config = dict(
    image_size=48,
    objective='v',
    num_classes=4,
    moe='top_k',
    expert_mlp_ratio=0.5,
    shared_expert=True,
    patch_size=[8, 8],
    layers=8,
    width=160,
    optimizer='muon',
    orthogonalizer='newton_schulz_5',
    final_lr_fraction=0,
)
Rows from block 5 of a small class-conditioned image diffusion model, named by matrix and row number. Rows with one number within an expert belong to one neuron, the router's apart. Each number is 50 + 12 x the weight over its row's rms, rounded and kept within 0 to 99. All counts start at 0. After the name is the row's rms in percent of the matrix's.
After each expert's rows are labels from the 100 images, of 14848 (inputs lightly noised), where the router gives the expert most weight on average: "top examples" is what is common among them. Only what is clearly more common there than usual is listed. The data: rendered scenes of toy objects such as cars, trees, mugs and chairs.
# router: router (model.blocks.5.mlp.router.weight, 32x160, trained with AdamW), inputs 0-53
# up: expert up (model.blocks.5.mlp.up, 32x80x160), inputs 0-53
# down: expert down (model.blocks.5.mlp.down, 32x160x80, transposed), outputs 0-53

# expert 18
router.18 065:45 45 42 51 38 55 54 55 51 24 39 45 36 36 54 47 40 54 66 36 66 53 33 47 67 59 63 37 42 47 57 38 35 52 00 33 42 56 40 48 58 32 64 47 52 47 61 24 51 50 50 56 95 40
up.0 081:36 50 58 60 61 53 39 83 44 40 37 49 52 28 26 37 50 54 38 46 41 32 58 45 25 53 57 35 74 56 43 57 63 53 40 63 41 36 48 43 66 34 57 54 65 44 42 26 63 60 60 57 26 58
down.0 079:69 36 35 58 63 47 38 31 42 46 46 62 58 54 48 51 58 51 47 63 43 64 39 62 60 45 52 33 73 57 50 40 67 45 48 61 43 44 42 56 57 47 36 63 43 48 64 54 54 41 46 56 46 51
up.30 074:58 71 79 66 39 62 56 33 45 37 36 40 44 37 74 52 49 64 67 44 72 55 51 58 60 55 25 58 46 54 54 37 66 36 51 48 48 57 65 40 42 37 37 45 64 49 36 63 42 62 63 51 61 32
down.30 095:45 43 27 57 63 45 44 85 49 40 59 64 45 36 51 52 56 44 54 42 53 46 49 39 50 46 42 64 37 36 53 44 61 70 53 44 60 44 62 61 41 55 65 50 28 42 42 44 30 41 58 44 58 36
up.31 096:70 44 48 50 50 45 44 17 53 76 52 42 55 60 40 54 51 61 62 60 47 45 41 73 46 57 52 38 40 51 36 46 29 55 19 54 23 26 54 48 44 49 42 43 55 57 44 44 34 47 43 43 73 47
down.31 083:66 56 63 41 45 45 40 68 53 25 51 60 53 50 86 54 60 48 62 51 46 54 64 61 53 60 52 29 44 65 61 35 32 52 39 41 61 22 61 53 27 51 40 62 60 52 59 41 37 56 45 34 56 43
top examples: light from behind the scene

# expert 28
router.28 067:51 48 45 36 36 53 56 67 46 28 45 44 35 24 19 44 49 31 66 40 50 56 44 42 63 42 54 38 41 62 71 45 56 47 73 44 41 57 34 41 65 47 77 42 36 49 43 61 49 36 51 37 09 51
up.0 100:48 49 57 48 52 64 52 31 45 44 34 30 57 37 43 45 63 51 37 54 46 48 64 58 62 49 43 71 56 35 44 53 33 43 61 53 62 34 52 39 40 52 33 46 63 58 50 64 46 43 64 42 65 41
down.0 086:58 54 38 68 46 54 48 52 50 42 62 54 42 53 51 61 42 49 35 58 57 49 46 41 17 35 31 81 63 36 55 60 48 41 27 50 33 63 51 49 54 54 65 53 33 51 46 60 44 50 61 51 26 45
up.1 087:87 41 49 49 52 46 56 35 49 38 51 45 51 42 32 55 55 50 57 36 24 71 59 66 53 35 56 65 54 64 65 47 33 53 79 38 61 76 72 42 56 46 30 35 42 47 46 52 50 44 58 48 51 59
down.1 079:75 49 48 58 47 31 38 09 35 36 47 51 49 45 16 58 43 55 51 57 37 42 50 35 41 43 56 56 51 67 39 34 58 53 40 49 54 62 39 50 49 33 47 43 44 39 51 50 62 42 53 42 44 50
up.2 086:43 45 58 47 40 48 52 56 66 33 35 38 31 49 38 38 47 51 50 42 38 48 36 52 44 29 46 54 46 34 50 57 75 65 10 34 58 58 43 64 39 53 44 50 24 45 57 42 38 41 64 67 78 46
down.2 082:64 52 49 57 48 38 57 24 28 63 56 53 48 53 35 47 45 43 31 43 39 59 49 31 44 46 39 52 38 46 51 49 57 60 89 39 33 74 63 56 46 62 42 52 57 65 62 57 45 60 53 43 44 44
top examples: count: one

# expert 20
router.20 106:66 51 44 28 52 53 42 45 46 37 32 60 58 54 34 54 42 53 64 67 45 61 57 65 37 51 62 58 45 81 63 35 33 50 44 50 27 63 53 57 68 46 66 57 53 46 64 48 35 39 48 76 55 41
up.0 114:59 74 51 46 43 37 46 50 45 47 65 64 59 75 56 40 61 51 56 59 59 65 51 41 39 36 65 62 37 39 55 56 53 61 52 45 37 54 47 24 51 60 43 59 45 54 69 36 58 44 46 45 53 77
down.0 105:42 24 48 41 61 58 49 52 51 54 35 37 42 68 56 62 35 45 56 61 57 39 42 56 65 40 66 60 31 40 46 54 60 37 46 38 66 47 56 81 56 63 62 44 63 47 64 42 59 59 47 43 51 78
up.1 067:51 38 51 59 50 51 81 57 42 55 61 26 36 43 34 68 68 58 43 55 50 41 48 59 50 35 48 50 23 49 35 44 63 44 55 68 59 13 52 55 26 39 41 52 27 69 53 40 65 38 63 29 55 46
down.1 073:40 66 49 66 43 40 75 38 56 45 49 63 61 35 52 39 34 35 36 45 45 53 73 41 44 47 48 64 27 50 68 45 59 55 62 40 44 63 70 53 30 44 62 46 69 41 58 35 57 36 53 49 54 48
up.2 097:78 71 49 70 60 58 24 31 68 41 66 44 45 42 43 52 60 57 50 59 59 49 40 20 67 50 67 44 49 41 43 49 60 64 47 56 60 54 37 29 54 58 39 44 58 33 52 64 38 53 57 51 45 44
down.2 086:27 28 56 63 46 47 28 62 37 47 38 47 59 47 57 50 38 57 42 61 68 44 48 73 45 38 64 48 38 42 72 49 47 46 58 58 59 47 65 73 50 58 51 37 47 62 60 69 33 64 46 63 76 50
top examples: count: one

# expert 21
router.21 068:42 54 54 44 53 65 60 57 42 24 60 45 68 51 42 41 57 46 59 51 32 62 47 25 45 54 50 48 47 60 39 45 43 34 27 49 28 48 35 47 56 42 71 54 39 59 67 50 47 32 53 35 21 50
up.0 120:55 58 69 55 77 54 56 42 45 56 43 39 34 63 60 41 44 60 47 54 29 51 63 39 42 60 52 52 52 54 62 49 77 59 37 60 54 46 49 42 58 57 36 68 50 59 46 50 54 66 37 56 66 50
down.0 138:55 31 29 54 20 41 51 43 48 49 52 52 58 62 59 61 50 48 54 44 29 55 32 57 48 58 47 64 54 45 47 54 73 44 61 56 39 56 57 57 60 59 66 23 38 58 45 59 59 29 40 64 46 53
up.1 089:47 49 56 63 40 36 43 91 59 31 57 60 52 47 63 65 31 28 46 44 52 37 69 51 18 49 57 42 56 36 53 51 49 37 67 68 49 64 45 52 58 49 50 35 50 57 72 53 56 62 44 55 29 55
down.1 090:82 49 64 56 67 69 47 30 64 55 52 56 57 50 48 38 39 58 51 53 42 66 06 70 90 55 57 12 66 40 38 50 38 59 49 63 56 34 59 57 66 61 58 56 54 55 66 48 59 49 54 61 54 29
up.2 086:59 52 57 68 50 64 56 32 62 52 53 42 53 53 60 42 53 39 43 57 42 45 39 51 39 47 48 39 51 42 58 30 60 42 11 58 69 22 46 48 50 50 52 44 38 50 56 36 60 65 59 49 65 49
down.2 089:56 46 40 60 66 34 58 50 45 70 38 59 41 51 63 52 41 43 41 80 48 68 53 49 45 53 51 60 50 45 53 41 59 60 71 61 40 59 43 43 53 32 54 58 57 57 52 38 45 50 46 41 65 43
top examples: count: one

# expert 11
router.11 071:47 39 50 44 44 62 62 25 67 45 56 32 47 37 99 61 57 57 31 50 37 44 55 54 53 38 45 79 66 60 43 51 58 38 49 47 50 44 45 52 39 44 35 42 61 55 77 45 46 47 57 46 58 32
up.14 081:48 41 43 42 50 50 40 38 52 43 36 62 36 41 38 37 66 41 83 37 42 57 34 51 50 58 56 40 47 50 60 56 39 40 48 41 53 50 38 41 53 62 60 21 53 37 52 52 24 42 44 31 61 46
down.14 098:47 61 54 35 57 42 49 37 53 43 73 40 61 51 39 62 36 59 72 45 44 42 59 40 45 66 40 41 36 52 44 50 44 52 64 42 45 47 66 59 49 58 44 69 49 58 49 42 30 62 48 34 49 47
up.15 092:56 50 50 44 20 57 37 53 62 57 31 53 37 51 42 66 46 75 55 31 66 52 46 57 64 54 43 65 40 48 52 52 52 42 36 50 41 52 54 55 59 50 39 52 29 71 45 50 59 30 67 45 47 43
down.15 088:52 47 53 46 74 45 39 66 48 49 74 59 62 59 63 41 59 15 50 29 63 56 50 32 39 49 38 49 33 41 52 39 50 55 53 47 61 44 54 46 50 52 58 41 57 29 44 45 60 67 71 38 64 46
up.16 090:48 47 24 45 56 64 44 51 57 31 51 46 50 55 48 52 69 38 76 28 54 38 71 43 43 70 58 46 55 66 55 54 34 40 58 42 67 39 52 62 46 57 52 45 77 40 54 47 51 24 36 59 37 59
down.16 082:45 55 72 43 51 40 53 44 45 62 49 51 44 57 55 45 39 54 76 44 50 64 42 60 56 69 50 51 50 70 43 42 25 46 49 46 46 38 46 33 51 59 44 52 27 52 58 49 51 72 37 58 50 54
top examples: count: one

# expert 1
router.1 066:63 49 48 51 45 54 67 09 54 50 40 35 55 40 56 59 45 52 38 43 34 51 49 41 49 46 57 55 17 68 49 52 47 52 99 64 37 44 37 50 60 53 46 57 45 56 44 31 42 49 53 26 30 42
up.0 102:57 55 59 71 78 46 33 56 50 53 33 59 48 30 51 52 52 52 55 66 53 53 38 38 86 62 55 70 79 53 47 51 58 50 43 42 59 48 48 26 61 46 22 60 72 54 41 42 49 54 39 60 39 70
down.0 090:50 28 69 61 41 56 42 26 39 53 56 30 78 38 44 44 73 40 52 51 47 52 60 51 33 63 60 54 59 45 59 51 39 46 53 53 44 59 63 60 45 59 76 75 39 50 45 52 36 55 35 61 51 64
up.1 094:57 46 63 61 45 45 55 56 36 40 60 60 63 78 47 42 47 50 45 59 46 54 38 37 37 46 52 48 66 50 42 62 79 41 66 47 49 59 42 61 52 56 36 45 51 71 26 70 41 58 39 59 32 55
down.1 079:51 42 58 57 43 50 42 42 63 38 43 51 50 65 50 39 63 53 47 56 43 65 66 68 74 64 57 76 63 46 53 56 39 57 24 55 46 51 47 54 45 54 68 52 57 53 46 65 45 42 29 68 38 37
up.2 093:40 48 51 53 51 55 54 50 48 13 49 58 62 59 52 54 55 83 54 50 47 51 54 57 42 46 46 60 34 86 48 45 52 73 36 52 51 00 46 45 46 61 42 40 48 44 37 58 46 36 72 53 65 51
down.2 088:30 60 78 57 50 63 87 59 52 19 42 52 52 26 57 47 55 34 47 66 40 61 61 38 58 53 46 55 66 64 61 42 56 38 38 55 64 81 57 48 61 46 67 43 53 41 53 51 33 58 45 42 41 45
top examples: count: one

# expert 4
router.4 072:77 47 46 46 43 41 64 28 46 82 49 51 34 50 21 60 51 44 54 51 66 65 47 58 51 44 50 36 55 67 39 31 44 38 06 74 55 24 48 45 53 52 49 42 53 37 49 57 47 54 51 51 69 57
up.0 093:29 56 31 38 60 44 56 16 55 76 62 60 16 61 67 53 52 52 55 64 44 43 39 43 40 67 61 38 52 41 48 43 37 31 01 62 32 56 53 38 31 39 40 40 37 44 39 40 56 50 36 58 20 58
down.0 084:44 47 51 39 36 33 49 85 39 79 49 53 41 54 22 46 56 48 54 60 56 48 21 75 50 31 64 71 41 69 44 50 50 47 29 53 51 34 57 49 25 51 41 53 61 55 68 62 44 55 43 49 53 50
up.1 088:20 49 65 64 36 55 50 32 69 39 69 48 60 44 68 50 67 43 54 70 52 56 52 46 36 57 66 59 48 59 44 50 39 47 31 47 40 64 48 48 64 74 50 58 48 53 70 61 62 40 44 40 49 54
down.1 081:69 50 56 72 67 64 54 49 34 64 53 46 59 38 37 59 56 42 52 54 44 44 48 36 53 27 73 41 30 40 38 50 49 60 48 55 35 55 51 64 59 67 55 41 47 59 73 59 42 55 55 49 21 50
up.2 116:43 45 48 42 58 65 47 59 53 70 50 53 55 56 40 45 32 67 46 49 46 66 39 63 20 59 50 54 37 28 44 43 27 64 48 56 39 31 62 58 46 53 23 50 45 50 36 28 50 53 57 41 48 51
down.2 093:27 45 56 48 56 42 48 47 37 41 48 53 52 59 36 46 48 49 59 59 46 44 51 12 67 53 59 20 47 35 53 36 66 61 91 49 55 62 44 56 48 50 42 48 61 49 49 50 40 52 51 48 92 45
top examples: count: one

# expert 9
router.9 057:63 63 44 54 72 42 53 77 61 29 52 38 36 42 42 68 58 48 61 26 46 54 59 37 64 53 63 44 54 72 67 49 55 33 72 63 44 66 41 53 60 57 69 46 55 63 60 63 55 68 70 42 30 39
up.14 116:64 53 70 57 40 60 52 45 48 44 40 42 48 56 66 51 50 45 39 29 52 37 39 34 51 54 49 55 39 49 63 48 56 16 53 39 46 56 35 31 40 60 34 58 82 37 56 44 42 58 36 57 59 33
down.14 115:41 56 27 57 67 39 53 41 43 47 53 70 52 57 51 40 51 48 37 20 53 66 63 59 45 48 43 66 31 46 38 49 51 72 43 42 57 45 77 67 49 54 60 37 17 61 56 48 38 45 38 56 50 35
up.15 090:33 43 46 24 47 44 50 99 52 36 41 58 35 38 59 51 37 63 28 50 46 35 39 31 66 65 62 36 53 45 42 68 32 45 30 57 64 48 52 60 49 58 68 41 59 31 47 67 47 43 43 73 54 53
down.15 085:52 53 59 23 61 47 36 19 48 36 52 37 59 35 47 56 59 41 43 51 56 52 47 55 27 69 52 44 45 67 62 63 37 52 72 54 28 58 39 36 68 57 35 59 45 46 42 55 58 45 41 65 49 56
up.16 092:41 58 52 58 49 42 47 32 32 99 36 51 61 48 59 39 46 47 63 59 57 52 37 35 25 63 62 28 43 37 41 39 44 43 00 42 42 89 45 53 42 56 35 52 47 53 34 60 48 61 40 52 53 57
down.16 072:57 47 53 57 55 36 54 75 52 19 61 50 44 59 64 58 52 59 59 31 31 48 53 51 50 39 54 40 46 53 55 53 55 49 85 58 44 73 54 59 54 54 56 44 42 47 51 61 55 44 43 38 31 57
top examples: count: one

# expert 10
router.10 145:47 62 52 55 53 44 29 40 38 57 52 54 53 59 52 53 61 43 51 56 55 56 61 39 43 49 43 44 36 42 44 41 62 59 99 45 58 56 60 50 38 48 37 51 60 48 37 52 45 62 44 51 01 59
up.0 057:60 65 57 63 44 62 38 14 64 40 63 38 55 56 43 42 68 52 49 52 55 70 57 66 67 57 61 43 45 47 34 65 49 59 55 62 47 18 64 56 46 34 43 26 48 31 42 45 61 65 46 65 52 67
down.0 053:37 58 67 38 65 45 51 49 81 27 57 41 61 38 52 52 71 59 47 56 38 45 64 34 28 42 51 55 62 42 62 50 45 66 40 40 59 60 55 30 62 51 31 58 60 46 54 56 49 52 41 51 33 52
up.1 109:49 27 71 43 54 62 47 47 72 49 50 38 66 38 45 55 64 48 56 45 63 72 64 26 34 19 41 66 37 70 62 47 54 38 50 41 64 48 46 68 60 50 27 57 53 34 41 72 47 51 65 56 44 60
down.1 105:54 71 75 84 48 55 58 51 51 49 44 44 55 46 48 59 69 19 57 52 37 53 59 48 38 87 75 54 75 56 55 71 43 47 59 68 43 47 58 63 57 52 23 61 47 51 45 42 50 63 54 46 61 37
up.2 063:56 54 47 62 30 61 70 00 58 47 54 46 37 35 24 43 45 61 47 46 35 41 46 76 64 47 44 52 45 48 37 52 41 27 45 42 38 27 55 36 69 57 60 46 48 73 59 45 46 39 55 43 54 50
down.2 058:58 54 44 49 48 68 58 61 43 53 47 46 44 39 64 46 45 41 48 39 44 42 34 54 41 43 47 67 31 60 39 57 43 48 73 62 59 43 50 58 35 30 50 25 48 33 55 23 57 38 50 47 40 33
top examples: count: three; red object

# expert 14
router.14 050:51 57 51 21 47 53 61 49 69 37 45 38 50 32 38 47 53 63 46 59 38 49 59 49 66 58 51 42 51 73 42 44 30 49 35 67 41 66 45 46 74 47 42 53 38 61 63 54 54 41 51 50 57 46
up.0 077:49 57 51 61 44 51 45 69 51 99 53 48 50 37 35 49 45 69 43 41 69 74 34 41 45 45 50 57 46 46 56 60 47 42 52 32 51 93 54 60 44 59 40 46 51 57 73 64 42 47 54 43 24 43
down.0 071:55 51 35 49 51 39 46 51 46 76 47 46 40 37 67 52 57 26 50 46 65 40 53 62 53 37 63 82 50 45 46 40 47 56 45 42 50 17 44 54 34 68 53 32 38 43 56 60 53 46 54 36 49 42
up.1 115:41 56 51 36 47 62 76 51 19 55 52 47 68 62 53 51 50 41 49 67 59 41 67 48 48 39 45 59 55 25 50 71 53 45 47 47 44 48 32 56 49 40 59 45 75 58 38 52 69 51 31 56 57 55
down.1 121:26 49 36 43 50 38 67 44 81 53 47 53 34 53 37 55 51 58 54 67 60 62 38 59 62 35 51 57 53 20 45 62 45 51 44 39 57 54 64 45 39 39 53 58 24 46 37 48 64 54 29 51 44 50
up.2 081:67 64 26 54 48 41 49 14 53 48 38 61 60 44 44 41 54 34 59 58 51 71 57 53 58 44 58 52 46 48 51 56 50 47 70 44 60 37 60 50 64 43 39 43 65 54 36 54 38 53 50 33 43 37
down.2 068:53 42 75 56 54 59 54 50 59 39 68 49 42 45 53 49 51 58 54 62 53 30 46 55 51 35 40 64 57 48 56 56 45 47 19 39 28 47 50 47 56 41 69 64 38 50 44 54 34 58 59 59 33 39
top examples: count: one

# expert 12
router.12 139:48 47 47 67 48 45 50 52 49 57 54 67 50 52 50 41 44 49 45 48 53 23 67 45 63 49 59 56 56 64 52 51 54 58 76 59 63 63 62 59 56 57 44 53 71 48 33 60 55 65 57 45 77 41
up.0 141:69 53 32 51 52 42 42 41 42 46 64 57 39 60 59 47 54 23 56 32 41 50 73 73 55 53 50 59 61 69 48 68 42 37 63 51 56 43 33 54 51 49 44 46 52 42 45 41 74 45 34 61 49 49
down.0 128:56 48 23 47 60 41 59 34 55 41 57 58 56 38 53 57 59 24 43 51 57 51 53 54 49 53 50 35 47 44 56 41 51 42 78 58 50 50 44 56 61 47 53 51 43 55 47 56 37 34 72 39 70 48
up.1 092:55 38 65 46 50 46 40 27 62 43 61 36 42 35 46 60 58 49 40 33 64 60 64 63 43 39 42 54 63 49 69 43 74 54 59 38 78 38 57 51 53 55 56 49 59 32 46 46 58 30 49 44 61 60
down.1 100:51 49 74 49 63 46 62 58 55 53 49 31 52 70 52 43 47 37 40 31 34 62 52 50 38 45 52 54 59 50 61 42 37 41 47 68 57 56 56 40 82 60 61 49 55 59 49 65 64 47 53 47 44 30
up.2 095:52 45 46 55 47 51 38 33 44 46 44 46 38 40 48 35 32 45 47 46 61 54 49 72 72 70 61 49 31 41 46 58 59 45 70 55 46 40 27 53 51 40 41 50 63 60 31 48 60 48 53 28 26 63
down.2 101:59 55 41 60 38 58 45 51 48 58 39 52 51 60 49 40 75 60 39 45 42 64 57 54 68 75 55 49 59 73 46 59 73 37 48 57 49 41 58 46 53 21 68 54 72 34 46 47 61 64 43 48 39 62
top examples: count: three; green object

# expert 5
router.5 168:16 56 53 62 42 45 44 43 59 72 48 57 51 74 64 46 50 39 42 64 59 53 60 66 37 47 55 44 42 35 29 43 65 40 42 55 37 36 46 43 47 44 44 66 55 68 40 50 54 52 51 54 57 58
up.0 103:39 59 56 15 51 54 43 54 15 45 48 47 51 54 31 73 46 75 41 45 62 77 61 38 46 38 58 43 53 17 31 52 48 71 53 67 60 52 34 31 37 52 51 66 55 62 43 38 44 53 27 35 48 41
down.0 098:52 66 44 71 27 55 57 38 56 49 50 52 43 34 40 42 52 44 38 59 29 62 55 31 72 37 49 57 42 68 39 43 50 47 43 45 46 45 57 51 59 63 43 70 47 55 53 55 45 46 63 43 44 56
up.1 092:56 27 25 80 44 60 07 29 52 53 44 60 44 71 47 48 38 74 40 51 45 39 56 40 56 55 73 48 50 46 41 50 57 61 50 52 54 49 48 51 56 63 43 47 38 33 62 35 50 49 45 51 49 68
down.1 088:48 54 56 67 57 47 38 43 57 50 50 43 22 43 62 42 57 46 23 50 52 56 49 55 41 58 60 59 58 54 51 23 62 61 57 57 55 52 52 48 69 53 53 37 56 62 52 37 45 47 32 41 44 26
up.2 112:42 27 36 63 49 50 45 37 59 44 37 45 25 62 42 53 66 27 38 42 40 46 34 50 53 32 63 50 21 58 42 62 53 56 46 42 43 54 55 35 25 56 28 55 44 60 38 48 72 43 38 68 42 32
down.2 099:61 31 34 27 39 54 68 54 40 45 38 50 31 44 50 59 44 40 47 50 63 55 36 43 71 39 42 40 40 63 32 23 57 43 58 56 63 44 42 55 66 53 46 45 57 59 48 41 39 55 60 50 48 57
top examples: count: three; light from behind the scene

# expert 8
router.8 060:59 46 45 53 45 54 61 41 58 45 49 33 65 30 56 49 40 53 48 49 29 38 65 41 68 44 48 47 40 58 61 53 40 48 12 53 40 44 31 39 51 52 61 54 32 58 67 43 56 22 56 41 52 43
up.0 100:28 68 58 49 28 44 40 54 56 46 46 36 47 58 58 44 76 23 31 54 24 34 40 41 30 61 44 41 69 44 50 53 59 43 64 42 56 36 37 55 42 46 38 47 67 37 42 50 62 37 35 34 40 46
down.0 105:26 60 56 54 67 37 54 63 27 49 46 61 52 35 60 68 26 74 43 67 23 58 59 51 42 57 34 38 60 45 49 38 54 39 46 56 56 49 81 36 39 58 62 59 46 44 51 49 71 75 53 34 49 49
up.1 117:47 52 50 43 42 37 56 99 33 50 48 59 36 47 39 42 51 46 49 56 53 38 57 26 67 59 55 46 62 59 72 39 44 50 53 56 68 79 60 56 54 57 67 31 58 44 34 67 47 54 53 59 57 45
down.1 103:29 58 66 39 64 47 79 14 46 47 51 58 47 50 53 60 37 49 52 82 57 59 43 48 36 47 55 57 74 60 51 36 51 54 71 60 44 59 57 42 59 44 38 63 55 56 45 55 52 48 43 46 70 59
up.2 114:20 46 48 61 54 44 58 90 54 81 50 50 63 52 36 47 48 35 37 49 55 36 47 37 48 41 47 49 49 33 44 64 71 24 42 45 54 38 42 41 47 46 80 61 44 65 56 54 50 50 49 49 58 50
down.2 110:00 48 38 66 53 36 50 52 42 49 55 42 31 42 59 46 58 40 48 58 33 55 71 53 53 35 33 62 62 49 57 45 55 44 42 44 42 62 74 36 46 44 49 30 49 51 41 51 47 50 45 53 53 55
top examples: count: one

# expert 15
router.15 061:47 46 55 46 46 48 58 58 47 59 47 41 46 40 21 34 45 47 48 41 41 37 50 36 45 59 49 27 37 62 43 33 46 47 86 51 40 87 43 38 52 45 66 53 43 46 47 43 42 41 54 29 50 42
up.0 105:42 48 30 31 33 67 61 33 44 48 50 43 54 48 57 34 43 67 53 45 25 08 46 52 42 68 62 20 63 42 56 32 54 67 46 65 52 53 50 71 21 48 37 32 54 40 51 35 37 50 56 59 75 45
down.0 109:52 47 65 41 47 30 59 49 55 39 52 61 56 49 55 65 46 36 54 50 22 77 40 42 55 73 56 43 66 43 58 41 64 31 66 59 39 54 42 37 24 48 65 72 40 46 57 47 30 43 54 43 41 59
up.1 102:54 55 59 56 37 59 57 43 55 40 64 41 61 42 36 36 44 50 45 60 68 40 57 33 38 23 46 12 51 52 59 70 32 44 47 64 45 58 46 47 26 47 67 49 33 48 84 49 56 30 58 52 60 39
down.1 111:62 56 48 69 68 56 47 42 54 75 30 52 33 35 48 53 55 33 49 51 73 56 38 45 63 30 43 31 47 51 59 71 44 43 65 75 57 67 48 48 41 56 25 43 47 48 88 59 50 50 55 50 64 57
up.2 098:28 50 50 51 32 40 57 83 58 28 52 52 48 33 78 51 52 54 30 54 55 48 52 47 48 28 47 54 54 58 53 69 52 51 95 53 74 53 57 48 27 64 52 44 45 50 66 64 48 38 48 47 34 55
down.2 083:27 46 51 42 61 64 46 69 70 25 41 53 50 43 59 68 48 43 52 48 51 44 61 87 41 38 54 56 47 64 55 47 54 58 39 49 48 38 47 53 25 53 34 49 51 50 56 58 51 57 63 48 36 45
top examples: count: one

# expert 25
router.25 105:47 47 49 62 58 56 32 61 61 49 48 52 59 55 67 56 60 68 52 57 51 68 34 56 56 58 55 51 64 34 59 52 40 67 00 60 50 52 45 59 34 52 55 47 40 33 33 54 47 64 60 62 86 46
up.0 110:53 45 63 86 49 56 39 40 53 60 55 41 35 75 72 33 48 18 71 44 31 28 65 47 52 67 43 60 54 80 34 50 66 57 40 32 74 53 48 61 34 42 35 55 54 58 46 65 65 64 42 64 54 43
down.0 096:42 53 45 39 56 03 34 57 46 38 53 47 40 32 52 31 78 40 59 51 59 52 73 54 22 40 49 40 50 38 48 40 50 55 58 48 62 51 24 57 55 60 30 58 68 63 47 65 35 52 63 32 55 52
up.1 090:65 46 47 53 40 46 43 36 60 50 48 59 45 40 50 35 48 70 68 30 72 64 41 21 34 44 46 73 46 64 67 53 37 40 52 48 49 50 48 62 60 50 82 59 51 14 49 44 41 60 45 46 43 44
down.1 100:75 47 64 61 58 50 57 71 47 55 42 64 54 43 53 57 58 62 21 61 47 53 49 48 48 54 41 62 64 60 66 36 28 52 46 57 45 52 36 39 50 60 67 61 65 42 53 37 60 57 60 46 31 50
up.2 107:49 49 40 62 50 61 48 62 49 46 25 50 41 75 39 41 45 63 50 66 33 52 41 66 66 66 44 71 52 48 55 39 47 44 51 47 55 50 59 73 23 57 74 62 43 47 34 35 53 74 41 51 54 56
down.2 113:42 42 51 46 42 62 44 56 49 55 50 51 51 41 32 56 38 63 35 51 73 49 52 55 60 37 32 52 53 48 52 48 71 40 62 49 55 51 66 79 55 56 79 34 53 49 49 85 38 56 38 41 41 45
top examples: count: three; teal object; blue object; its colour: teal

# expert 23
router.23 065:59 45 57 39 45 65 48 65 66 28 55 54 55 41 00 52 49 61 61 50 29 52 69 48 48 50 56 49 45 64 80 65 51 50 35 54 49 70 37 54 66 57 48 56 35 57 53 51 48 37 56 52 64 49
up.0 086:64 60 60 55 45 77 50 38 55 50 51 49 64 63 44 43 57 56 65 49 77 54 52 54 45 54 80 30 41 70 53 42 59 38 30 76 37 53 50 44 46 44 45 50 66 62 47 47 43 54 34 55 46 57
down.0 096:43 36 39 50 57 24 48 45 62 67 51 44 28 45 54 53 52 41 49 65 57 64 42 40 56 56 70 42 32 65 53 36 55 56 61 53 60 45 50 60 72 52 54 47 36 58 46 42 38 50 50 49 53 61
up.1 075:33 60 44 66 66 59 62 62 49 45 53 48 61 42 20 48 48 42 41 43 43 58 38 30 42 58 54 22 55 47 65 57 57 17 38 53 52 46 41 46 53 52 72 50 60 44 61 67 39 52 47 36 47 47
down.1 077:15 62 57 65 44 50 53 44 42 37 45 53 36 60 70 45 44 54 58 45 26 45 54 60 76 64 42 04 35 55 46 66 29 68 53 55 49 56 53 51 64 48 60 53 38 41 66 48 42 44 45 58 70 43
up.2 112:35 29 41 46 40 41 51 45 36 50 34 33 50 64 39 56 63 57 30 50 47 32 47 66 32 55 40 40 58 63 64 43 50 56 54 47 63 43 56 55 38 27 48 10 55 40 38 42 47 56 73 54 36 21
down.2 116:54 81 54 59 62 59 56 35 51 55 64 64 62 59 31 44 46 44 29 43 42 65 47 48 61 58 47 47 62 60 34 34 54 46 48 54 35 46 51 49 36 44 52 99 47 76 45 39 50 42 71 41 45 26
top examples: count: one